{"arch": "repvgg", "model": "sound classifier", "dataset": "synthetic speech, music and everyday sounds put through simulated rooms and audio effects", "train_examples": 39062, "time_shift_ms": 50, "n_mels": 64, "hop_length": 320, "input": "log_mel", "spec_augment": true, "win_length": 400, "targets": ["source"], "num_classes": 4, "norm": "batchnorm", "hidden_act": "silu", "depths": [4, 4, 4, 4], "kernel_size": 3, "stem": "deep", "widths": [96, 144, 208, 320], "label_smoothing": 0.2, "loss": "cross_entropy", "head_dropout": 0.2, "init": "trunc_normal_002", "optimizer": "soap", "beta2": 0.95, "learning_rate": 0.002, "beta1": 0.95, "shampoo_beta": 0.95, "eps": 1e-08, "precondition_frequency": 25, "max_precond_dim": 1024, "merge_dims": false, "one_sided": false, "adamw_lr_other_params": 0.0019, "max_grad_norm": 3.0, "max_steps": 11400, "batch_size": 512, "epochs": 149.4, "lr_schedule": "linear", "final_lr_fraction": 0, "warmup_steps": 570, "weight_decay": 0.2, "adamw_weight_decay_other_params": 0.05}
Rows from block 3, named by matrix and row number. Each number is 128 + 24 x the weight over the matrix's rms, rounded and kept within 0 to 255. All counts start at 0. Numbers have three digits each.
# c3: 3x3 conv (model.blocks.3.c3.weight, 96x96x3x3), inputs 56-63, a 3x3 kernel for each
c3.0:101121149123126137124156102138108134170124146135153181150106134146098151127127141131122069081102138106127159123117119126093135143155109122131108124109137117113120129130101136085152116118127096184113119112127133154117
c3.1:161122162116097168157131113095142117171133161119132186123081156196128119124096133157170148066099132190171152114150157132120088124129144137092090090144128089139169131110097123110107176147140176172149073151105125136130
c3.2:126133066079121150115116157124103127081144113118128127158140145119119121128128133109130134103156128118128159137164112146120149141134142112125100140137139151121109172093163152102132160141104174097141152150110099141137
c3.3:070118193137125118189095048106175137205121106093156128158074131135139172101209121158178166143131067104114188128121150100088121125115148118115123177159117150125110152117139122120107104141120154121127106142118127069149
c3.4:128122138107149107135117113078111117148144112188160125107163139144097123155125101137121129137101114143159115155156113130126130167174170137135154152170117143142130113108150138131131137159116134096155095125122112172104
c3.5:135111080169095144151131180167125153157165116142075108083131102166163097114139115142170145133162113129141149090124168134123086135098113129123163104120151118096116120143166153135140174180110129156121123114113141086139
c3.6:122119111084134107126116159117153128129093160142098099133120172144106126105166118166172115133135163158124097115128122108091136139124127160117142144120129160136107120183154134131168069129085089159137133119197129129165
c3.7:141157134143149158155081145103106142129174097130133122083172127134140114154167095120099123129099115094182143176150131124144108114160108165118107106151120146137116084129171082120180148112117121108113136122123115123086
c3.8:129132088123149126096163144142140161144129101133138127111144127118141091123120134150150151123097132121122082128131118142129122131100105104130130123149134096108138128122129104123119154163128112131154151131135133159133
c3.9:109122129097095096195182140146140137154136164109154144139132130110093128116143167096145147134115155107126137161129134098121166117146127178134188165141136115177171107145147110139102138117122130104127168123089122120136
c3.10:188138082118157118162161131091118091107098107135117099150161138175123120074122168135103160097160123156112134127135097114130117127144126132171127117113154120102116140111128138123155101121144120170126145113094140121121
c3.11:112069139138138172127127119120114170127121114144121127123131131137128169131116169087125150125147117127072158151171151125142122123122106151158129107118148108134093099158141162134134114109139139096192154136113135122118
c3.12:119144102121109094115120131152133110171138127084079119124134149150141138170121109128136139138118110081149124171139121108113107153137148146134160170079144126138099149108167117127089141160176144139104171126163151143111
c3.13:141143143127110139116107183101102111126121158139161110139168126144119134149138146141111157135144137134129119095134132135088112120109120095116137160122147095126111106145158103147123186122123163138116123114123115126128
c3.14:109147115156139152116112136117153148118151102156124115138151113088109134157163118119136095170144172148144163144087155130150164117118159108125138076112154132106143124110109123130097134094147090123102124142095099160122
c3.15:096112123092105133160152105114133135154146144121129114116143151143080133125116145133105140170155141090130130123159138136104111141149110156095157095190171110117126106124108118132135145120146127130112157089125130112095
c3.16:117114143127091128103129150140188150095064168142161105115116129099137110097145116126167157109094133114110117139137179128144155126131128082124135117135107085113130088155143134138112137078109114138134152175140115130113
c3.17:144149119128163125131164137130140127100141114102148161143102152129150130166144162133123141107182126120140138093134146147144107136114113091164126149140109123124145122113102128131151106129172137116145100158096171116132
c3.18:132139121142134121123137093126133129159120119109098139125123163117133114155132151157113087114127146105115122131133144157130129100099142139119133091162122128133159156176095128108150121106144143144128127124132118112131
c3.19:170136126152125120118142101106108146142099083066148165149120080139166117182112118118172134131117078138100130123129143120161135098125108110112142102145135117142109157133121130119134161097098135111121162164140122139119
c3.20:166114114129134158102105157143128090121122111132098118154112151152142077128077118090103132146112117158109115135130125162156099123116139110167119095146115126150128135170061166139115094151153135175121161137095142139151
c3.21:106139135118117115105132152113137128149112067083140105170141123091102143126143096127136129172137131113122147136140078157138150073093113121113143135130144115153113128093129152137112096126109119127166144141152091122108
c3.22:100169161160102158137105100123135099141118144123145129107113123135140103156129133106121121123140152124146132155119145098129137134127106136134143104157151122171131138101132096134171127143181088198114170123133104103105
c3.23:128032115163130123116155119142131115084126134128116142176144098168125155089145122116157147098131141111097116112120128108124103126113099129095127085153120163104141135098093169167058115122136112058085127142152129101109
c3.24:156111116113117138080114199130149121136086110119143108147117139123090090121146141143181134075134130120129130137106135117126082160101135106166106141111112195145131119159133139163154147101159140164126141142125116092115
c3.25:120147172120112143124162112135124131152085148105121119151131091097123103137130119118075123180147118061115142129146129137147127105140136120163155110124171129101153065154125163122132131068117130128124164111136091125139
c3.26:106110160099131103124147118154120126093136115117137168123088140153133109117125100113157074127119094123129146113129083132155082105128147141154156140110144114084116116161138121135129097135122126070132076134147159124146
c3.27:136112160138156130143110111101155138130096122114132124145190135142144096130093148161113091108161152123139135125164153150123135138148181133154131164105126146096100106117120116151134113157168125164122124151127137138112
c3.28:100123160121124147121140146123144103125124075113124120127111089129135121150121159133133121132130109155081111067107110123124139168156111127077133116110117104140121130131142099126131149107125087157146100146136121141133
c3.29:123127134125101176124120109094123103140122120078120140084122138134114110150111108145142128120122098097109121116159129125114108107090115118147124084129118118083154123118096141120135114094117168102125134132140101131148
c3.30:118110079132153110127111114116134141133147108154147153137136100097138127148118116114147123116115131109107095135101171134120111130142116155081145131130178113124094121136122127167137146143139124133127101100152144113106
c3.31:069123157124130121138162128128128132136141131082083141136114142150133115108133137121153109142138176140144112106206149113095153150125096130088138120077135138101152157101137127096130104194124135119147129143144126129132
c3.32:091139118169130113167167176138132163121091148130130133132116138146175166072138141150125138114127127138119159116087117120129128121127134100144121118162142107120131121146123093122116139127111117113130126133144141094131
c3.33:116155076105126100125128112117101128118144089125159099091121141149139119191112146126097100101070130192172122109115135134134123134176105123145123101150108124159117080168105085120148161149101139173092092134140095138145
c3.34:117083141099127112141167134112110130151143193131144090101126157082132135137148106143118140155142162101114114127109117094100123113128128157119097139124114115108120088143140129105130099124152160103141103130163078095092
c3.35:161131122099167148120153141176122153139177163148173152109115161108140127112124095133113114135139135147126120141126127128147146129106130121133105163149116169138215071135136125142122124139128201173114126109107091143121
c3.36:128151129157140120143141104112155116150133123130099126083123142130143089140131137121114147149150107107133151109130171122096098168136155151172154134113134131118111126148121178128110159096119111132117134131119110130144
c3.37:148131131133151164108158180124123122093124170126145140090098127122078138121140100136152104127091118135118121132130117131121136172135200128106148154126125141149143105156153154189121122156152099106141126103076091100140
c3.38:207145114084180126097146123149153143122086102119136159161127118120138158100108144135164158118127107128147129141143146121143096132135126139149141137150096148113114154172123093106149107108131094159118138154135123116120
c3.39:142133123124124139164133127156135129126112073142089102124117138177147103120110134061142139141119126107090128113147116099126121158113115151177133080174086139080119166133119163073138135106113127168107044155146153132140
c3.40:132117137147115177132130098108122132085127107137149125122109115176135118115135151129115116125140103148139160140116126189150179147125106124121131149130142125147125148144143136129144106138117115110128154145164110140136
c3.41:152161129123120166095138158112119124110141121092104154083122084137109135135130137130110156120124110094108092125126137150083119089137130157116119113140122149131140154161100114113119117140120157152133128146068119119133
c3.42:099131124149122142121134138136121073108122146095166100106139136104111134131135134101161122176156144047075132132127141109151184133104075140102128135102121147132119137098123173173089125134081146166091168117114096130151
c3.43:156147127135122103088117139129104141137105125114113128138081168091118115147141107104111141126115110092111136116115115130132107133116123146102102126100135123111128139094137117101114081124134078136141106104072126120146
c3.44:137122088096112145097129128158122112157115125104112093163104109140108099096128150073199144112125097129134097101141121112106160141143156096178143141120123134142101140115173139120154109150112145158112126105088112117161
c3.45:141126117135177107143131137175150147150125110122147166107153180115103140107129143135125136175124117114114115140109121120146126152144119150169142106149147109115104103109113110093088094140094139114157133113106119123131
c3.46:144111121149102148122168129113130101128178144144170096149169106138085150126116165079099135198157085127112152152107102077133113158103133122152097157132137139139145174109117171140117137132137156113132093135135113122094
c3.47:085137092138096102129153154124162144108133146095126098179118140072122149123105113132099157170140131099144183116120173149133106118135146112174107128118097138111152116151103093144115097149142124131208147130105114142146
c3.48:119117195093124115124148131140140109134111160162115126152123124114110156142091133143142091096164154129132143118126136128148124189106128111133137131128127123123145141144117156132102126116124143142113139159086168149097
c3.49:156121132158133142129140132062122144137138148135171118121143086103124147093141208104171127140105126127130132145141127135143113139112112144109122079117117142117111133117145093133130135128144127120129132128120122097127
c3.50:166115093145128117109151150082165091115084175140108116126107095084119111109147143099116159134111122147135127145113116097138125163143119093105140126134158083112117135123143105138109109133120103164113152120136156135151
c3.51:127100138120109121153129090143124131143096107105089119137110101111136133143106103079143163153100096141157179129099118170160108131128112115116152132136122115139152093110148147131134078112103083134202138155104188127120
c3.52:131175151103155142086149133114142121101129121159142146114135133134156135157090113120115092125152123121133124131125112110101151169107122108133147114135156121096154121123120125122129131107137125121110119111128136126165
c3.53:165146110137164173105153149116126129142115128162152138122101139081130137117127140121143127134135155140124141117108128102113122185135111172140113126137151123161129130095142153130115108144135155139120143135137108088123
c3.54:141136141103138120108106133109123100056127132122127118141143141100121127133093129102094142149125127099124067163095122130116128092125129146114129132152154135125134128178150146137154135126126144133111111108125118122116
c3.55:144120064111115138153109109101135145131120142138184126104110125116145178107157092121170111124136112135165129166129130157105105110114108147136139137134147136139130169094090153114138090135120130126117126114085127106105
c3.56:102119109119104171089163107144157121133090145154139128120113140135091127062165146146108122131090105135111123154131109172108146179103088140113121111116153102088132097141120159133152104128134163161082139096131124126135
c3.57:141149126128154095125082125155082148125066171127155129126151189163137132138149105107092075124140189153087128169115113143106157108137170153101133123138121104150096113126140148100135131172094096130137145106175165118128
c3.58:111128127121150107191166128131128086089165143138121141126097101119108130131126139122151089171070164143180164120115129127109125133133159096126140113147073073105126117100132145110105117120141113123151097112174113161153
c3.59:094142143138133123147151120088120090129129212125138083125155097123144169170108074131126124221034166088146127163137119072173162132154127128166111103133143113136127127115152131115142102157146147108100103130178110131079
c3.60:140127156097141113154153124134118138131104141131131138133160115120103110133146108152104088091144194129127124164105139116108168127103129130150115129122129116138165132093121110140080126116127146126146124162090127124150
c3.61:162109094131106134132096128158132129129124116152140140119145136111176100141117135183140115152157113128111151143119087106122131096123130178118129139026132160131174138139159132127128152156136147140105148112138125125131
c3.62:155104088107166177080114147158090119130141109105130125129129082138108109147077152080104089122085125109115171081146115205160201195126105107077077142140139110155073179165128190096163135124139157106103155107138169119135
c3.63:143130137103147135115155102090113184124147082117109176097136134170140105125151147113120173067115098150142153102128156120118089115123123117111119115175117081087145162146116111081112141147150118100112102078163123144113
c3.64:118131112203115108099145142120148128153116191128123105126148124061142151162123112170172137141159136064096116104129155145146133150075107160135106123109122145151127132093101204170125129127130119102146125152090139133110
c3.65:111148149096148160134146125106084136115156150101117142100099119212116151092124169111106114170158109161133147098142092151164105127109140122135114134101146137106133100086148137156119113160161123127116102134137150112091
c3.66:085177120118129151103123155107136166139119123118134125116126165134148119194067137118127152125165105130126090123138125115121093142112118156096134142119121128159119133109131108106145116145140139048099134129095119156118
c3.67:147096154158067160125106213133079121100133130106125122134152092145135133143168108131156117128148186124177126094093132088127127118149103120157128129159129102162123119165172151122166122112090183129090114139128170120122
c3.68:086131132123103089171123142129104133140121119081100124137158141154172128126170121089081110152163173132138126123082092143135147103158150159129137105123144116053110090116152180146144145148130117132092098134136125149110
c3.69:109130113132091152138101140150137139125103092080132131118105106136125144103166124178134120128140106111150146100089090116125114126125139144151121120127132158154106082135157150151158144136146115111110145123108144125149
c3.70:113126093150123115129137097138162099121087115123157118139132188163086142093146120112121137125089184133098114108103104149120103147114104136126124149135116125144080113091111172132134150084121125160179150110129116159128
c3.71:100118118111094152149141161129139114144121161142090115144179095108152128127088123079128075161109113111148109129126113168119109134093096139075140149126158152074086099128124149114095129091115142136141071142101122147135
c3.72:154115076138155110144095106125160143142149112164098084096130132103160138103156133165153126092103197133094130107150147134145120150103105150103154098114192116128148108120120135145095179169116168174127166132110189096121
c3.73:103095150170145115204167121091179142135093160127165128122101091116137117129131159142156162142148113094109136132149131162116152141100143128147124136130150091133102138109100138134118120111106141139123143157151156148169
c3.74:137157092108134115125092114098110129140099133145121130124114142150132110126100127131112122123145154160160112128104126150132104140144098150113134113114090155110101102134120118123195108142120115182132132130124155119097
c3.75:180117100193151087178133035121124102135099109140155152121127121087131152112110142106115155191119133133121146112114143136141167114156152121101174115123170114146155126123153136103172152098143139125139141124167133155120
c3.76:140113143187079137139116153114159143157115142170099042109153154180141121148137109133177120143154157125138129126115143137136120117038111146116108132164109158119153162087162156136058138146116131163119092139119128126125
c3.77:118104116110111166139135109169135123116137129146143144123152143109167079124093124118154160147097179160156120097140151149125058108088105136160116123109153118137155097171098129146134093143086120113120124139145142132108
c3.78:108101090122107104131148138122104185151157123136106130123104086104134173120124131142135149138107117104126132111130111148098155130121118135144169143191119130126109164161084150127113134113103069151150112176129083090143
c3.79:137129133124169162128114134163106110095117131149156143145146093143080076162163139103131161171134092091104155160149100083093108113138118135143141101130111111126094111080162105142133135140089134159135198119137108164124
c3.80:109137158131143129135145111101097126133132134143078112133155143130093111131126111109106083109101150091098105105098102145128126117125083128132130118142117138103108160096079141146147129127108131155111090157181188135109
c3.81:164056104168099182102103146105127103102129091150155138130144144101160094165147129102162155128100162171108137148103156169153177186140127119138093133101111166130115121098108121119129101104119119096112107111154103127120
c3.82:126140140135160112104143157109140130150117122104178109137101127147112162154122137129137146155112086101126146140136116118144127105086125136128143130110134140109089125153133130133150126133120122142163110102115109128102
c3.83:080131122160084105166134150164103126122092110098158126083123141120135152137154131139141106104127122104102146166131130104143135143135149133107140155144117101137142125120138136174112121141130146137094074128110123123154
c3.84:142129131125171132121112105171160115096116146139119137140117143142153137151136100148131097102097145130149145113116083151135133113131119132115127150117132129164142146122117134125118157143129129133127159111046109088167
c3.85:122137107167094103130119101098144102130129164144127137137187098155120147093126142134086106147133135110118162100156099123131137123087122117101127096180112140138120100157130164131174151138183088138158131117138122127144
c3.86:140137140145126136103101113134095131138136137086139144113120108212081115128144115095115142127140123120120128126151120120094134164134111176113126127153098155098089108143070144116092084124157094128167135100131180110162
c3.87:135076143139165155162107126092112096144113137137119151133133107109125130099141131123137137114101104135197115108141124117133109144143116157135157142114153129126130146108138113130127108105112107151144146091131086139109
c3.88:099119149096136167140119156072095151127135134155130123110138109168082103092107134109133140080129105149091142105128128140157090168118102118125124156107109124156144181157126109114137161105131127126136131143131155130140
c3.89:100129135095120118139159110115059151144129103133142136124072170140110172074185157149126147133113097136154135148140121160115102135133154140131112159141091101096167073146145131128103155101140087158124115094149107123180
c3.90:124114136124132115131119158102114098148152119128131114149123146149139108117134129161108131100144129137119117154129150152125120173136145137094095125138096154088113133155124109132129108167116126140135112126099179114161
c3.91:140085177135079131132136101091102124116139124142120128084141118145107135113118101132133138127108122151176100103137096116102138150145141132136075132138133152114128104136142104126115146153111126109102140118095113108148
c3.92:101125171118114145145158103108154122163149121093099133167122114171147108119135165101103106149109119108166112138147164130150151120185138127129103141107127108119125120136109132130114127136128137141114111148095152155077
c3.93:137122133151106089091144093161130081137117153181161132120127128199184128126105158123084106139137197135172117136152137155116101096131164127131131091162167162089097129107094168113144123096112184087104115120159141131157
c3.94:122107126116142117142112138131128113152111130100094138098131104140165102155121155122080120157115125098067107103113135147143128157101089128150132171114124112111135111148105133132133122128119110114141090146104154123097
c3.95:118156118130150079146169099143124106092161162147119148141094134114123149095103124124107116139146085108111140136181161160167085098123127171154118112140146117169124123148148148114134104108139098098164126102091145130139